{
  "train_examples": 39062,
  "encoder_mlp_ratio": 4,
  "encoder_fused_qkv": false,
  "encoder_layer_scale_init": 0.1,
  "encoder_wave_strides": [5, 4, 4, 2],
  "encoder_subsampling": 2,
  "decoder_attention": false,
  "optimizer": "adamw",
  "lr": 0.0012,
  "beta2": 0.95
}
Rows from block 4 of the encoder, named by matrix and row number. Each number is 500 + 25 x the weight over its row's rms, rounded and kept within 0 to 999. All counts start at 0. Numbers have three digits each. After the name is the row's rms in percent of the matrix's.
# fc2: first MLP down (encoder.blocks.4.ff1.fc2.weight, 192x768), inputs 308-461
fc2.104 101:478518507522482482467558528439495473535501508506499471491536463558519505471506542514495476516521481533548491464494466506533509467529515504524521495514479483490499485509498508496510484493508519493491490455477506505521520491504540469527520525478529500493499496496489453495526494549526538511454532495482500491501530425526494458480514469478497462506482501458529518510464496505543499475493463508489493476479514509511485507508502531541472443511528492459498470506435505
fc2.105 091:495483449474475516515447451506484500505478495509437501481489454469498518500485464525528485527500512515491505479522520513509511501507518480468455508484471535510485482502509525546492517514514518490481494499486457506427501496520464525530496475492478483514535511519485530537503515481490491467497480495492501475461491462484507535506447520501511518458516527486517533498514521476492504514514463521523499489482503476469504496491488450468477488525473507519511531516515507
fc2.106 111:490496465480502488501481477454534471483539492499465497500495459471483506513483487521517503497485507490467470483503493499462520479512525465475504522515478541521448466486522504507457490500493489469503499513497473538500489485512478491518484522473485527507532480520459398480497497498477516475481487452478515496488480455532539489459496465493496457448463495482514534506465497486491495508460484445504492459478463521524517494475489451466486483472516509510516485503497492
fc2.107 114:513494524518474501486491571490463484513497500499541520510483550551488482487511530496508552501509524476451541488514482466511500482453465510493510496500481480472547524481482494447493496518480513501508509501486478495571513513492530455502520489534553516473471512457515503498507468460468507515511501475473489501495509494471476470537497520510484526538502514481472486513506463523531498513473548491456505464488519502501484465500533533526544467466496500465487469492519507
fc2.108 096:510461484476513537494444567474504525482484447479468493504533481505463504520525444522526485486487513452466520465524503512496542514472486488480517503483469500494498504524504523499470492512509514497507492486506492518454509477538484524508513502495484499498462497524519440477508466487521515511563447461505499483501522450473491488451487490520496471491544536475488499485478497535501500512506487500522482486474468488461498518476496482514512467493490513474493475500496480
fc2.109 091:519503480493454517500456454487507521471497521471497469521466476494468487499436507522506464553514464482496498479501473499461490470522542477502466494500498515502514489492488487514541543491520505517445483485474500470466476509473475474512519487489499504544490467545484500470530500518509501489465432519514486503487503480472528483487468484485527508431492456516506503496491484507517509481513502489534450503473499497498479490490489465478454441508473472516513575500513504
fc2.110 099:518497520524469494500511489499485484463487486501491511515506500463515511527527477507492516498502515482481492446451528483510507483422429491521505501485533515540498475442503455458481512478501475485473542517508517503488495484473464489490506534490509495488458494498486477537538524433472500471496546494520517517517501480507459473425526502501529494526537503573473492513533467547502520499428509473462495500462501499450495500440466497485498447472466441466516490527512487
fc2.111 087:506495522490478496474487518477511467483496491517500431540469488495517484501495471496519446526515459466519483525473525509516477514495472494531484475445535468540526480497495483515485515492504511516502469526472514518466517510489497539496510522501518502504506500512457519521507521510513493470506453506499530534518498451495491496453473531493481505502485498530528492509501479491486513517523452521535514475490487493452471519506480440488468542508511493523477511509450535
fc2.112 094:508512511547498477498501564497494462513495491519513476475529485519507506507485482489495467492531509455622505487513470538497498497563504504515551482486503492495454515521545506497527509521478482510489509498535488518469550518475468520495555511504509523554464523500496510490474483508557537509482544480506549483456547482521518459487541539514532474495520513481494492486567487540512525486542534542523524546414480511479530490510503486500543510457457507489489518514500483
fc2.113 102:461519498494507470470531507531483499495517529492487464479486455473499506515528477487482516488549475504508516501506506488521478494493500534467526492492465449504477521493512517466493481462459493506527518485506503473498476498499515509511499521446463497520493495507517441477506463490508514478520499475477522463529512493515475485504496474485475465489475506525505508505464466485451516518527483515513497463542505546468500497491507481530479545488502502478501515503471499
fc2.114 107:507502515509496485512494479500525510527446499558445518519502530486503484509493516510504473485520464511519508437478471508487476509520566523515501486475501491484526517520505498483486551538543495522479486522487524504481495529472466503477458499514470549497512476537512515497476521473576479469491486484481479489470492481529544531513490471482502521485547516527523500519478538477456466500519532477482526536494473488481473520511507492483503516525524516511485481522496537
fc2.115 094:463517486494468505501516482522464466491505486467492510498486523483535503502527460485496504515533465470479495480494494458501509520462460517513515494512500503476501490518469511516491480518526506494498503525493502466502492472501503503487488530490533494503510456489501533477492451501568463491485544501492491548506504518520494499481497498551487499542566513524484476523509480488493519492474512527459491448500494498492485430459519544474511489495499511489490496512507456
fc2.116 089:534504489489488478499494495495499495486507474481472531486515468475488510492475512498498493446473485474461491481494503450460496465477480469485509507510462547489482522496490509514489481518498538506498498469500464459486464440491527470503467486502457482490513477519516510432470513440475478503477508510480454456503471478445526494560479502497477487425491508458484504510451503491506423480516505480471536486482498502491503455472526499478504471491532518491501473490513460
fc2.117 106:464477509470509471509541486487519492520504512489472496466516487573485503493516503486480514469503472560494483503508511480517521495487495508492528481558467459528509514515524497509458491492484532466503467506511476476509475501546504516477483471516510459443462506478496494493480473519499492503531462462528502440541497501500455515477447454501472530531477519450482486492488510489478515504527493500464496455539514501471538497520521544477534569475508529453495494455496487
fc2.118 095:506471483510435468502504520468509464514509476444489483491486481506491496483494550487527480516522508445491460478453517492476485459459490463524480511517487508530459492483494466490477481491462514443503496481460478456515483452464489466479492470487506486479506469469492519484511496509524477498495478485489474497563442481505475460483480505501462518436534474526487493503491498483483455478473482477490494473519511471537485456490503508475500505486511482503508475493493493
fc2.119 102:483476495478474467477526572504506489495523475497501469497492496486464510495492502488523458501513522452456493476484575478526541505470501512513510515480493503499481460497519444480529476562524537464501504522491480517494487499488496521481475492498482494499533481486537516478508512436510501498545443473474498477516531490444504493539477544518485497514535527512488501495514522496495466513524486517461521485475470496515505474489532506497525480471505472492507484502503495
fc2.120 078:533491504542503499519466571515453499556492475546468490503510489499507487491475540502525478525528466505508541441506401488497490498480541491510489476446480486470510520508464489467507504505529498506456507437483491482475480503499502481485510460515487556522474471489501522492479478486544519499476451487503498485546476426479463500479552482496499496469548501518501502511447517496490510500541535495455524542493483468484464512504480466474481465524472476519491487531466530
fc2.121 081:503508509504507477513527504526455508479482504459528522487495512513489476480478513486537483442529476492503533510512487490521480498494478489539504500528519517492481541490483513477500496506530491507479505521489513475508482503484520493468458470514468489493498465458487573511482486463514435490475530509472493512468505524521502510599501521513496473535522510534487469508521441467487468477514485518487511474478490513499464478507550519510518496468482477504486509510480494
fc2.122 087:462491461490473486503477513419472483535494501507457492474497468524512494498530490510507492563529486528491489457488504501497488522501516520499481485494523488508466481541493510497481504455517503476454480468481494481468525488513440484490508541509485531522493488515542490491533455551562514489530460545534485518520490446528483517406497470537520505509555495511512472489495526480476516478463499488523518502480495494481479518506458507496450517500475494511467487503467509
fc2.123 088:517509490481525513506442497506503543509475504529478494496495481510444491513493497565505478542491515467508526463532479537454522542501497491482494512472513516475500508518508511475500551453534472527473486510489495543463557515548498537504508490517479541508496530555511444558536516484504516490566471507524518510482547484481486491456491471465544503526533560479515531500531540530496516526456533485524483538490483496442523532519469424501486465515483494550524515535504513
fc2.124 082:497489455501511527512478511466504500547512481541457481536494487524490489519494474500517464534513468495463506493476506447525526510481490518493489470448501513498497495533491526471481470495517530483497484496474508501501457504520508511493466520516475521455508478504492451499517487473504501498550504463517458496531523499481481531471507483516483507493489493479519510514426539500476463515500480493471501465518468472500506517488532486484478456545479529508469498506492499
fc2.125 091:491502476508471467495474558477503487526500462509462533501517473528526505492497543502495507528530472479448492478511460484488532474461514481495507527530478480508485505501472487507505485544494529484475505454498467505491460449492508464502471490497530509502501471500503545468508471506526505544470505484494446455506503451469479500478509521518483483496529506458475491510455525487555477499509517525443505487514492506481503500475530539481501470516514555453507463483495455
fc2.126 102:472499479464519499496486486489524459487518513480501461529434482482530506507472458476473476534532481486477475526505524486504545483501540505479494448505465480506492473498476524495474479495440531499519467485497484475495411505487513504512504523479447461528496480513470463444481466510498489484496448483519470505504472469508483490507495477491472488458480426495512509496472464473504507516516457494513478436495492499543510506450544448490458528507475516474478534486520493
fc2.127 103:484478506473548513510473524473492529504440488524451506502520476508532504490490503487503454443507466516542477452494505500518526542509503514535530480492496461475531522558475506496495525536534528526463474496469511508475474513508479514478491508501484513477487452513530534523489491478531481502547443539529469451489511462508484528539426442503472510496547503457501481498489535490490483506513533506471528512496480472436452487472523494518484494490521483505506476493448504
fc2.128 117:526465446536479499521508551493483493528547472528480530492483509445480482490510517505539505513507499429434498458498488522495478495442556490513455520479490539495411509507512486495476454517519470474514506475480502529482485468507493507497447471483478497497537482499528508487495509530540474491541484491465481515534500473492516525484543551487496459467547508557462500492453525489494427483505479488485527499522503500537500519479493500492507477475524482537493450539516486
fc2.129 071:519496520526511491527475523525471487497497488485558509476533526517530501503508507484502520456475507473488494541521491489489496479522515499526544465525492532465505520500507484508514503562513516494531502478524467504535462477504510494461519495507521478504500470471509558450460485438472495545478503529529471479475486550463510494564502573522501509486466512483485480493518498517539477492550548531481545513474503487527518491486521534527548495479495517498491524488519491
fc2.130 091:491512475461479504486498506511520481423512506473480527483510499450521511502504460504502474435466499491420462478515470550501477473469474487505504494537477457522524470479517501505482505518487488477516500539535475513478487492456458486511507532460495475520491504481481493493487470464507508506477495503493498494476508500526515479454528521503482459491523499500470496501515471506505498527503471557530497481463437507472483502465491486542508448464491489497506498481531488
fc2.131 120:511492487558484522490517482543442488498512469537513504480505525485509482494468488486505488519498501457541505506475448475515481519479416482487489436476563499474467518502470490481461481462516513545523478515455479487534537477517523510491535517507492527462476529481487502535498501498469485483504550493461501534511479534495495491490520468495508436511465540486458506516504480528445480500447493475474505518495489512467531510470500457462501476488524478507489525527481521
fc2.132 108:508510491518461496507429481469480455516518476472523488468497489539491506503503509513484522515536484496466492516511463498465496460494537496503479472506470546486493484524499484478513493480501503486479486453504494504517511483501506505489529468498506492517483454507510532464488483503517526503458478484516464468489517482476504491518527507513517487467498489519488479498524443511538467462527518501497486518466505463541506459519497514463503480473468492497472500495517481
fc2.133 093:498515512498503491484487460448556523481511537487522474506492510480492504530498505531505487530462495494491542467511524494478482534472468484487494539493497533458448496510508489509518516484507475533458523460521527539486561534527495491515475520479515479494534509552525468506505541526496504519544442494492498516482509480509519536517465464503529481521480504456486513488511483504510475513472518489515487496484540513447491506521472499451507452507526492548512493533571530
fc2.134 103:472553491492486488489474466484530515498519530498498448491519446504505525471469479506493475518558464532513493502515429480521488490522476471522503488534471478469475500529459505511521507457516505549482480482516486531486518520497498491508463511467487459524492484512495533510445483530544511482434467496493496502482524478545519534455501486502509476499447540467490524490496452478508461495544479540532488476478473519501498516500497512450466520486491506519475512524504491
fc2.135 061:483477503461505496491496534429495498516478487456453518499542465497511496488511503527507501488496473508498486481507466471510517489545493542529522513478487486489528515546495483527485528529490518517523471547506488497505498522488549496508483524526488535457495491464524544495510501533487513532543468522500468502519526480497520495519479505524506532514487518491531507506508516498517490490499497519536509501476521488559459468530548493546519497487513521506507467491489503
fc2.136 103:492515518509507480534495471526499510504506508540514482510462514524544499498480495493498502519482504494497497498505522509494459510476499459505470485536501536487499497468501511507508498513482503490449496455491514509508488502490502473473472506491490471526518503505478527477477493459494464494483491511524495489495483523511487511543484542501509504457471493492492486500463528488510494498534499518476546452486529492495509487493495498450500483512481480518506544525504486
fc2.137 107:510506511520440483456509469476486466464533497476540452488499478494504475524488482514524504477501499499459498581506508514496512483500421481470503518486468524465490508483506488447513513496472485473505514512517503526569542475481525532523537513488528492505499488471477503458478498489458523501483532464485525488452518492516478479501510500514506473497457542484497495506545458530511503503502464507501483477471502544505505470477471497468486478481493505493488523507509493
fc2.138 116:476514532484476456489471452558482482486493463478500451521473457521481514518469484500498494478502457446561481499509470472543471470443458502498504474487487455517521501443496434500488506509489521505495486504506502499470485499485520506472473456487468498490483472445499538522481506473517466477469511485484501480514486496485463491561473531484502513490527531570486496514496474510468473508534495535488486511499481510472495492504528465466511534508486518525484494511486479
fc2.139 092:495538478507476510483507586516537512485535464513463506477476453543531480512502453477544556517554471455512496532518485557492489487470509475506507478510486490514488506490521503522498483502491505506526482459492469516522503443490542474494511508460473485507497509513463493478493470517509498504451529494450508524484502448522479494446493505490480469461453494473489510510463485494555495500526524526489495458494495522532531514513517468563527528464513528461503469481510460
fc2.140 093:483483484475499485493493566499487490517471485493499489494481564492505485515547456463490501495502460432480511489474505496481466515464517526533512470414476504525547515488493508496447480492490510489522489480487506460531479485505502536485477501501488501473484507532481466460509464468498471491524511482494499472549495498497480498528509487492457496530522467519493466518519480488466471493471504482479503479525498466510497462497504478515492506492491513467506460485480493
fc2.141 086:516520506498532507508523514449529508470451529499471513530482520512518480487506482507495523495548514522501516442489482501468467489473483484500528467532484474492512522515494526470452523490520489533487502484502508485506508501532498457507485511514495460497468529527505497520482494474535521508535490477503494523500499531519519489467501443501500497514523477424502517498487507513513513503428543495446513461479504483512478467502498512515501432505476482481511464484540504
fc2.142 089:494506478531465488517446523476501507549504496495484463496526465500522494480486498499500506494594490480582534521491426493527494473577528465510500474536510499480480540531470512511469492484492513546518511477489462460507481497489474499483522486514487516554452460502510533494472467489547510519496511463502483525490499493526517468468538477499488506465475510463488506495509502483475508486542530519485486510499482502560479477482504499453530547481439522458494515526479466
fc2.143 116:511525478486503505492511526500526473468527501518471505500481474499511487485500455510528461476588505457472474476499471527469477486471506525484481499526494427481494472482493498495486488502500489536494483490493474493477520474481494501480501492443466477556502486502465537512486486484584478475462485500477523492517522499519495504435464450500462480449544508444496499503540493491461513491480543541486506448488490495447482445484496470537486486464508473496496463421506489
fc2.144 113:470528498497508518488491476485459511492488503478521522479472498429526506520497498486468474491454465477494497485516476527518462488477496522456485499489481446520480519480477537489499527500468497490506501500503523456482460489469488497520506530505467488514469520488511480478502425508522461463501513536512447498482487522497472459495548526498532477509588454574494490496525448518531522502512493523519510511454516508486474520466477456595486478488449490487502561494495467
fc2.145 104:492462473501480472474545513490465527500501519469489490491486478468545508479524487477498505443463484503541473462461553467538496492489485511506556485493484535527483525469497521500521504521484525467504488507497532491518457485519507498511503488536473499454519508497514491489524446475475487497527509554506469453486490473493465479553463482494475500492562463553493507496481512499518499509485483488486507518486510501482458493478520481535491476494518477513511510529506507
fc2.146 124:536499484495508505513529501469485491496486462507514554480494552497481475515525530498526503517421483432494476500514534514477474518490514504498520469480552547470472523468530514496498532517522505474531468522477536500527487483496507516501479492537472522476508532502512499496499485482498425501489547519505492491496480547506507503545491493502528490552537493566517505514509504531538446483477516491512513546480505509533531534512509471573495500490538510522469517488514518
fc2.147 098:519521475487489480489507471431514489492511491484488534465533515507479507514548533533500475481533518492480485468479484472467520505475468500488543523544527495489444505499522479485496515473522496475496505494503512496501539478508489507503500513473527481514492476516486498508543525474555492527481540491480494463508521508489482502451482453517484464514535545500488488510539473525482486485472520491477478474511503535441495509521502549522499451489548489464487510490480523
fc2.148 097:488490496506499529495505520473508453517515482457495461444523432491556503475474460474493500459464460499543448492520428527545463485506459493502494463498452512509517491537484522515493495477483522524524449525511471496495498486499508498501504515502472497465480476459503505539471438484495531513491501535551516492488473495536487476472526486500498516477495491482532520493501462521514485491537474538537502521459500477531500470514493455530498488489482490528491496509483480
fc2.149 120:472480506519465499512551521528452506525476510521507475531501524509510493475498479490493478518572471530554520490484501454509487495500462503545508457432516468470508494531472485490477483484523502518458504491491519489530519528509539525487532514479491508482480484460492562511534488542470521462507502487499524530542545494523481493519471496495506502548499472509470472518488470471477527499485510536478490477497500466521476451493506527511501517476474446512508493518486503
fc2.150 087:497502506467522494520526520511470478467526512476513491507537488522524514469524499517512499481533529519486525491499547455553509487481517497525498533535490521529475483479478497514496497478494498509518529507500489468512497495528538484499481502474512462504543467471503535517516471466460466482465503506437539522482495504541499501541472501473470502511476526481487498515519467479478489491462475551504459419500509538486447457469562543493494477491514463519509497485515489
fc2.151 076:515488539483506487504479512506522515482457505525491486517485483534522515473497491488486525491490454524520504489499489498497465492487500444548500452524491514533530518498489530494502498469450499529478486478489522494494495509490517492487515488502474478483485491488490503516482482500463483451479480530496528474446473443538502509517498482461504497500421508497493506511500451497510541500522481498564510481456528463491483496530503473487488545474492481540515505526497513
fc2.152 110:468525480464505479500534513461495492478511509530479505512461462537477477488488510511544499494523500489483515448511520497476484545492491495511490473491497520477452509505515516496536503504540513505455494474487519548502504491542551462496447491501478489460535509531491502503492517479502481468464498504486520509476535446497528540536470479514494481516499524516541511496463519480515479504456493461453520454468516494492477515504508487495503467485556515500486471493466500
fc2.153 091:500463499513496489519491538548529489477510497476494480516504500463538509504498469502514500543540506495498499475460503486526505507474475481537518499531536526538483477501469467521495496530524501503498525493492484479469483486495455480479494514489524468534527466503492473524521505471511500531546473495508507520517496509535510500465461518504477514494508476488467499518491513489475523525451520499480480469531484473476492490465508491485494448522493463514529497529518504
fc2.154 100:494528509473477477472510527504491453470505499482523439492543484500488490494497494488504457450485512504506484512476512492504532504524467481517533506469478481470511475465503465454530515508531516479483495491487489486503535481473498547510512524459527487541513497513488537477506553424499479492492445490476512457526518521469508472547479450493502445501495564479489507519535473486498505488538486512483505493479484527486502450467520494472491501480516444472495487484479524
fc2.155 083:512517501450517490493498535493527475449518524491510476503502513524474507529499506523518501484510525490436503534501560521503511485497490477479524487509483481551520517422479501507478518494475484476526507469519488538553486508497506502509508455492508453537527550525464458494501539408454492504531489474497492485444523479529501471572522528478490492492448491493508494520480495487512497538503490517518504477463469509526523512469532498488478513507503490481491495482522505
fc2.156 116:488516480513500490488486544500481509504523524495497470502443475514514513490497469483483547520564484501453521455510476498515492488444514495472503482525472479505475496486476535483478437465449516503501489478497502513516480505520524506488528513495466465511461504512503473485519471504488515487527503489498526520517505475489458505445492448515473450493494503474468537482489459504489531516510499505485513463459496526491515504497534453471522483481469493464493489518515492
fc2.157 102:483515503471475476477490424508488486481480501482469500522448470476485505507438486508489510537517474490459514458490480457495494481451439471469485509511507475458485511482464496493493525508530528512471500508490509480487469509465518449507445477478459490479504485474511544503502526494536445452497492489483465509505471470478514501525522474498521511508507508562513500513482483481481488507457469459508490446490498480508489524479503497443475487530480503515504504527525512
fc2.158 118:497496468513462522504489544504477487489546496520498489488513464490489516469514498507483458521576506446467510475463485491476495497499511531512488474514505495483486482513504488503517470483505518488511501546497482504461499496519484514476508519488477502514487478549489485477526490490570513511468514491484473513511526446448504505412499507528485508471550515529482505493486495501447498500538518498497498487483472499471506517469527504495505516470468498488497517516484470
fc2.159 093:523473502511539520504506557448504517487510498518510489508516488522539513509497507535499504537475498495496497446509515503480482522483483504481518476524521568524503478479484518481490517506509505479476509503497519533502534533562471524512508516531505490502500512556513446524517512452460502528508504530511509490474524463495480498490494457530533522488518473456503502493510516545527536509459529490491471501460512492450500506485490484512512430496482492536504499525548534
fc2.160 111:483512489503467494507461534493452516482454491500438535527476499469487505508515490491504536533522476476465509432489520506498483499463519509492474491451512483504505502473508513491471498479503513487484502497490528493466474469488479479491486500518460496501504564520524513504507517493445470456484492506508474498514484466479475510474444473505538482509527476532485510491464514498489487495464498474483523492490523505483498526483500439505459533476503499483491483484497479
fc2.161 093:526472503455551458513479487539452486477504489478479513511532499482489478522492531531516468477454546475495512472520537487458502523527481490476488493473506516471481536479537491486497519513501501516498514447500507491478514479524513462493472487477498481505522497504511496481526587482458473488539461524487517506506494484478534468587503467491535490513498530473522483513483496508485485483487496489483497518492550499492464504490497466504498495502525508490497488486494514
fc2.162 114:514529526495505503506510505528447481490494496515536502505532545526508491492512499480505542481480481494420506500496486523497470487437492467531502457471454496493552495444486535492497512467534510475507516491502504519550476480502518493490503493470514477493526503458490520531464476445492486502447535485476491500478449526526493503524552472490496518540507497524499481543476451503525477509472485531466486489503478489528506500457533517462493496485501502501469478497544511
fc2.163 104:476523477501504495491540546492508488470472496490494490519512500557513490496491498483502506517526457486526493489505499529498480512474469519530544507506535422484539515486516504508513518540516493506469500540489529512459515517486492498482474502472524523538490488494489517511494494530601469473468471488483503492523500492494506510463475501499477556529570509538490478516511507487511522495527529491472498487506478496507486515498506526516501523487512524483495474466503482
fc2.164 095:500491515471497463524518438478490473499495495515452539465530494489465502498469522504528462453465532494481483487480509474448506522483452461479498497528513462473489500488532494533475491497508525476475485497480488507490496474478486461500492499502465472455501519468481500489487549525503485520496527494493486479529471495477508504467481489514484500507482503477526488530445527481499495487489477494505530481535499502463519559493509524474503581508552532507471484482469498
fc2.165 106:503509469504509525480500519507506464491483499478481464502461507475476488477507431485520501490568469468480472490485511497477490476465515534475502443455443531480501463519477533497465490492527520509492452492492502497507513499537516541511492481520447490482503495542480495505506493475485512452471494469501506480484498498483488526514475461480483500452520495453516521502515506500474460510433492466495498438470487474490526437502527468495464465503493471507511466491536517
fc2.166 109:449500485449523457480500439474490451477483508486501465496488457489548513504487495502467460441460471508519474500507536475511491518516442545494496468484502507490517489500492501511491532496486543494497479507511491496495464487515488490516463541469483479468510477540478471477486498463493482487476514525524448463450505472488497493537494476509505512498514488518537480486484472504501424499478456486492497480474515488499500499453497495507471488500494518491506518494472453
fc2.167 060:478498480479464491479553505514500499549518516487517472492558448493503533501489524494465488534439541530514486488508536477525524503500442486457497516518551482543462482458493518530499481491456526455557503465472467464521465477498489484492502531515491447493529556474514488516538530465485499530549529514518494492520497522518492479511495501486520472491488482490500521498472505486492525499497471540484504489509538502502506507462499482517505490481506497503484514497505503
fc2.168 075:491497526536493480485498538490516502490514498503519455552507515455545492534508499468464474480493484484514511533473539528494483506486475531530550504445471507503494524509508478449533502487506505499485511471505512521519473491488487531479461531469520477498490479540505504470488538494555499500507465500492472485529494482473498501505487510505475485494533480515492492518459493485494479514547536508441511528499492488489492493467502509497498518472510517490517484501490491
fc2.169 122:540488484507514512495451488479506492529478481539459505485554477483490523513496452512476458496513534493506507487477517506435524503534509496468509482478505531464465490538496516514474482485503509531516492485508467535488545481484462523526497530466466501518481533567503490485507554511502528506528491473486519474495506451517546489495515456486524460460465511446522495513517501492438494484496511467529500510465507474493533501508482468468475522470472482457496489519515486
fc2.170 115:454504499489478497488500531461506477495508488482517470488523488523547505496513488481468491524509456498492493484462469479490476488471473493530484499501474498514521478477448478526504498489501512481486500461494506476504474470491499468484485504458522486520494446498502494459504460523545462472442496507472464489533462476524498492475531518496485495495520486551486465507480459469528494470519496516506493485508491461547494500446498548482495507472509513476495485491492482
fc2.171 115:491512490493522437483473485508539480537516496526510475497491473517550502506476455475470510565529477560515472548514500482553529514518518494493505502515499513545472481525447478511466499511476520504550469479493459518487501499492498511505479505467540477547554503515490540514509540479519482494519531494500496496528490541536494518540520494490498506491439501461503510510496453467515494516542499541492493479527500475530542501509508456441474522545506517486498489515515530
fc2.172 133:481478490469499470500509493470513453495526483462474461452520436486498508496507525497489452480514521516519491441481476485505510477506523476510514489526457511518492501510487473486497480480477532483476485472502491472467476503508504474499475501464479491499469449510490465460525467515535505471458469485477516469526492438507497463486485467499485495451518487518512488503478466495495514472501491490508477451489523500503458496476498514489489476484491478480518519485419473
fc2.173 106:492490498509496481494532472539488500494539503519506513495473496460538508483475464468540528475551507542471479479477483524518471480495542478530481466551512487486466466456496491486526490541521489478496508500502489536553475492442484462508506470481483461532543499455509575485464498520508498492473499517501515522481520488593522514517540495503514487502460458500491506533483483471486508513488522494481523494480458468527480479473464493499504498494492475533485484534539525
fc2.174 078:509526537470530492506501509498527477489465459481476531491505464509526514507475479513475484480474471488496471401513462526515504507473480505520488536510447478457548481477483487501503524503523512545470479519491503501476517476484514487480436489485483487507510508490504553549504493453493454476447468534476493479503500517510510514543477472484511487496536511456501508514552505532511487490469524513494498497465492463456473448478504470515475437491506479512508476469515449
fc2.175 100:510491504487516522506493561493562472522497476492525459488490487522510481513491483497530534538480465441548527517527503543543508516513505472514510496496477528500509536487459514510531503497507493540531525492481466509503508507506521492502461493514503498509499498495471470508459452453504440491505501478469512508463488489515508482512515510488488523497511509517514491498513512529548494504498505517521497472489498509550512509458518496500520513524475533497485498521499470
fc2.176 088:526509498467489484522501505491534499456486500498458514546441497520464504516487487522525523492530475483453504458498467501471488443439505448506516479536494482536507513428494489479471517501508474480463499490496526512483482510470505473496506407492485496517502507459492500522495497472510468460487483450466517484463521451497498485508500506474515537495511501513489507530493493497518518531452509476526502465472475473478491494512484476469496508486500471496477482496538503
fc2.177 108:468458467469497458510541486500499480495524508463450498470464509461509486507496452506511520554550468500500506497514523456500476492497480530476513561515514502509449487492489506527442499527490504451503488500493473487501475520520474516498466489516480503535528513497482485491498472541530494485529478478516503521541515512523495515481452493514460493464536455504489514493502512455466521497490501510517464449508478510483513451493489479439491491512487522541523490497506476
fc2.178 069:519509499472517506464519487534506458484494503461526464524490483509527504476467517493432471509448506485527499464484529460515506491500450540452514486515471500499538508483479504462526531481477520504511467542482512449517463501495519508487475515522538484501533499505506467499497481456500495516529469517507455481472500525490492472539498473463499501507497481474521514515513462494498485513459454485502477500523517519487472506470523507511466457512501462521500514522527518
fc2.179 089:447501524502491477471515527451525459464492485462520495489437486495519480525479467505512570522544481496489486539506541470535493478439436469504516510546521529523484503487485497504468498521476504520482509496491508482517469487507556438496493508510502474480468504474473513481505468484449460487509525476489508551484493517539480502491470503506492517523461477518471491496492459510527524522431502489466496407479546515523497458499527503513529500478484491462524484504507468
fc2.180 088:482508492443515481522472484465501523506496476507527547500457512507505480516515507485499525499488473446478472535516521532462521534477581501502476475508511519516480487535515523536515497567484531502513447487484508467504450469509529500487458471521476490488515473491528543446475470503514435480492506516516447480469471543468512514580460544500484530495523482541516487516490526491512474488517512481503549464477548486538497496525532501528515556492526550470501497473506483
fc2.181 119:467527508475440489504516463488507477461509510466496485489478514521508485506478495458491480509520479484491488535504487513502467514457454491507509504511490472484531494475527469529454510446469514471488461492488491486510497488481497504468496489486502454500483511471468513504479493544517470463463474493512494551529474547521477497466439468504475502501485495515477478523504473469493484501498465508495475458534511533515477473479494521469479586473518509507483522452491482
fc2.182 084:474479483542437472495511572572462504497546485481518505472485480462549501486538485479517542493560487468537478482492484540547493496479517523538522501491488525529441505517529489495491476480478508517533511498514458493478494465523511535485499484494490498514502483500525535505479453497531531512514507504536521521524499467512472477474513515504483508469556498541456489492490498507493487508548507517462510494504492522462484439503500488515533514463499506499522472510494483
fc2.183 100:474497502479485470491477498488515475494458500487450494504520485535527513515506472494466476453561471506491473534497528485520507488529512546548545481476480496486564517508496500491489514509496527489536484569509507480530478507454465527477459507471492491501478475506482550476489499445521459506480526500498495462517499492535529516527443435500493520508506497532521472507513478490475473470560474522490478482493501483539474469488555475489494547473476530464488481463481474
fc2.184 111:507520477500539482496485477458484506528451502504468497505517459502529497466527501512498496458486449544523489457515463492502485463515515499465527483484477482527467537518479529482462484480515503508475486455507496496480470501544507499519462520470462514471509473534507457534514523491492525511494491503505509426476502458501494506527503452475515449493488508427509532504455509510503459483493495487487509519482484495516494515495491496520448448516495510479523419488467501
fc2.185 107:500497504499494495503487510476499478486499483468538460532473528435478492519473483505495472535502519483469501498482518486479519491522492489500501504478514505464445493501492474474498489525548505511485519482486490514515496512492488511502492516491485450528486522521512496470521540515500477478524463457509494531528526522468529462488522501522549445522500480469484500495526471517510519504472506471469494486434495494538526481474493487487503470469464493456518519475513479
fc2.186 101:532508544511486487523485508495472506476508447512500528483550477478500501515504482496502518484466496454490527498501535449512504491460397463511495533469511552474453505477480504520482480504508497512495508463495490503491502446535518503490467506506481483476501517525497492514467513442439455497442510497447494467493474499483496540507463481523478452451471524455450527482537502530489439477470525513472520519507493506447529482464516479483506469482504515506506471497548459
fc2.187 114:514513501490515506503488487503486508552483497563472491492577479526495506496475499495480419491459485474540503476482458514442524544580470501492497465472507482479502501523508554508502523500514520516502459482476492480497506488496484530491519544495495523539524529567493450478491505456519501515481477508498488456485480501489529475521517448488496433470484533465537510530501555501460540503541507482529526565512489507443515509481522471472467514507523498484469518492476518
fc2.188 101:487488494511501459479469493529447494511500449529467527499528461483516509493499501502487481472507509473554486500492489493542516482545497511490503478486520494491482535482481490500478492501493523497559513534495483511487443468485491493511466501482468508506483556509476485501498524480502481536487553489495466484494514461517494466511513498501521486510525508500492493506476531514485444489533493490463517560525462512535539568453496459523483522499492540460499481520463454
fc2.189 079:467506500536479461496504467486486488506501498522505489462524470512555512490515540484486499483495467526531481513485490470501497481492495505510551473526455528517473519531488506516515480523472524470489492440506459477486463452529521487482520518486497491502516486519490527493484477497514533544461569476504453436505476522484470489509492507480479464465472514467470505509455480491550460486529533551463509520504488507503507504482496551468515456518518521478501478506490477
fc2.190 094:506490472496496505495507526518533495521502474511444478472557468510510492487528490514527444474527459511544488526491457519539492465555502503505526475530514481503531491494467515549475523506512505492555489532481472490493470486494464526505509500493510521527488488502455490541477465452524505564459537480480504437468531477525503469464513515486484521501495528471497518504509584502525485501524451537495497500550440507478504539475493499511477448510481524477494514513481470
fc2.191 105:457531475469525469502535435524486510463497520498472515460460490490524480491517458510503528465521457549427472512534484499537478511479535527480524471546476467513479508494499550516501496511494516463500470479508479496497455511525506484493476508475444440488507487502494519478497450503522483483461532517500497481508508543526491541489505496516466471500483498474500493511501458470495489502526489529489510438490501506464525505512535511525490479512489529515490492478514505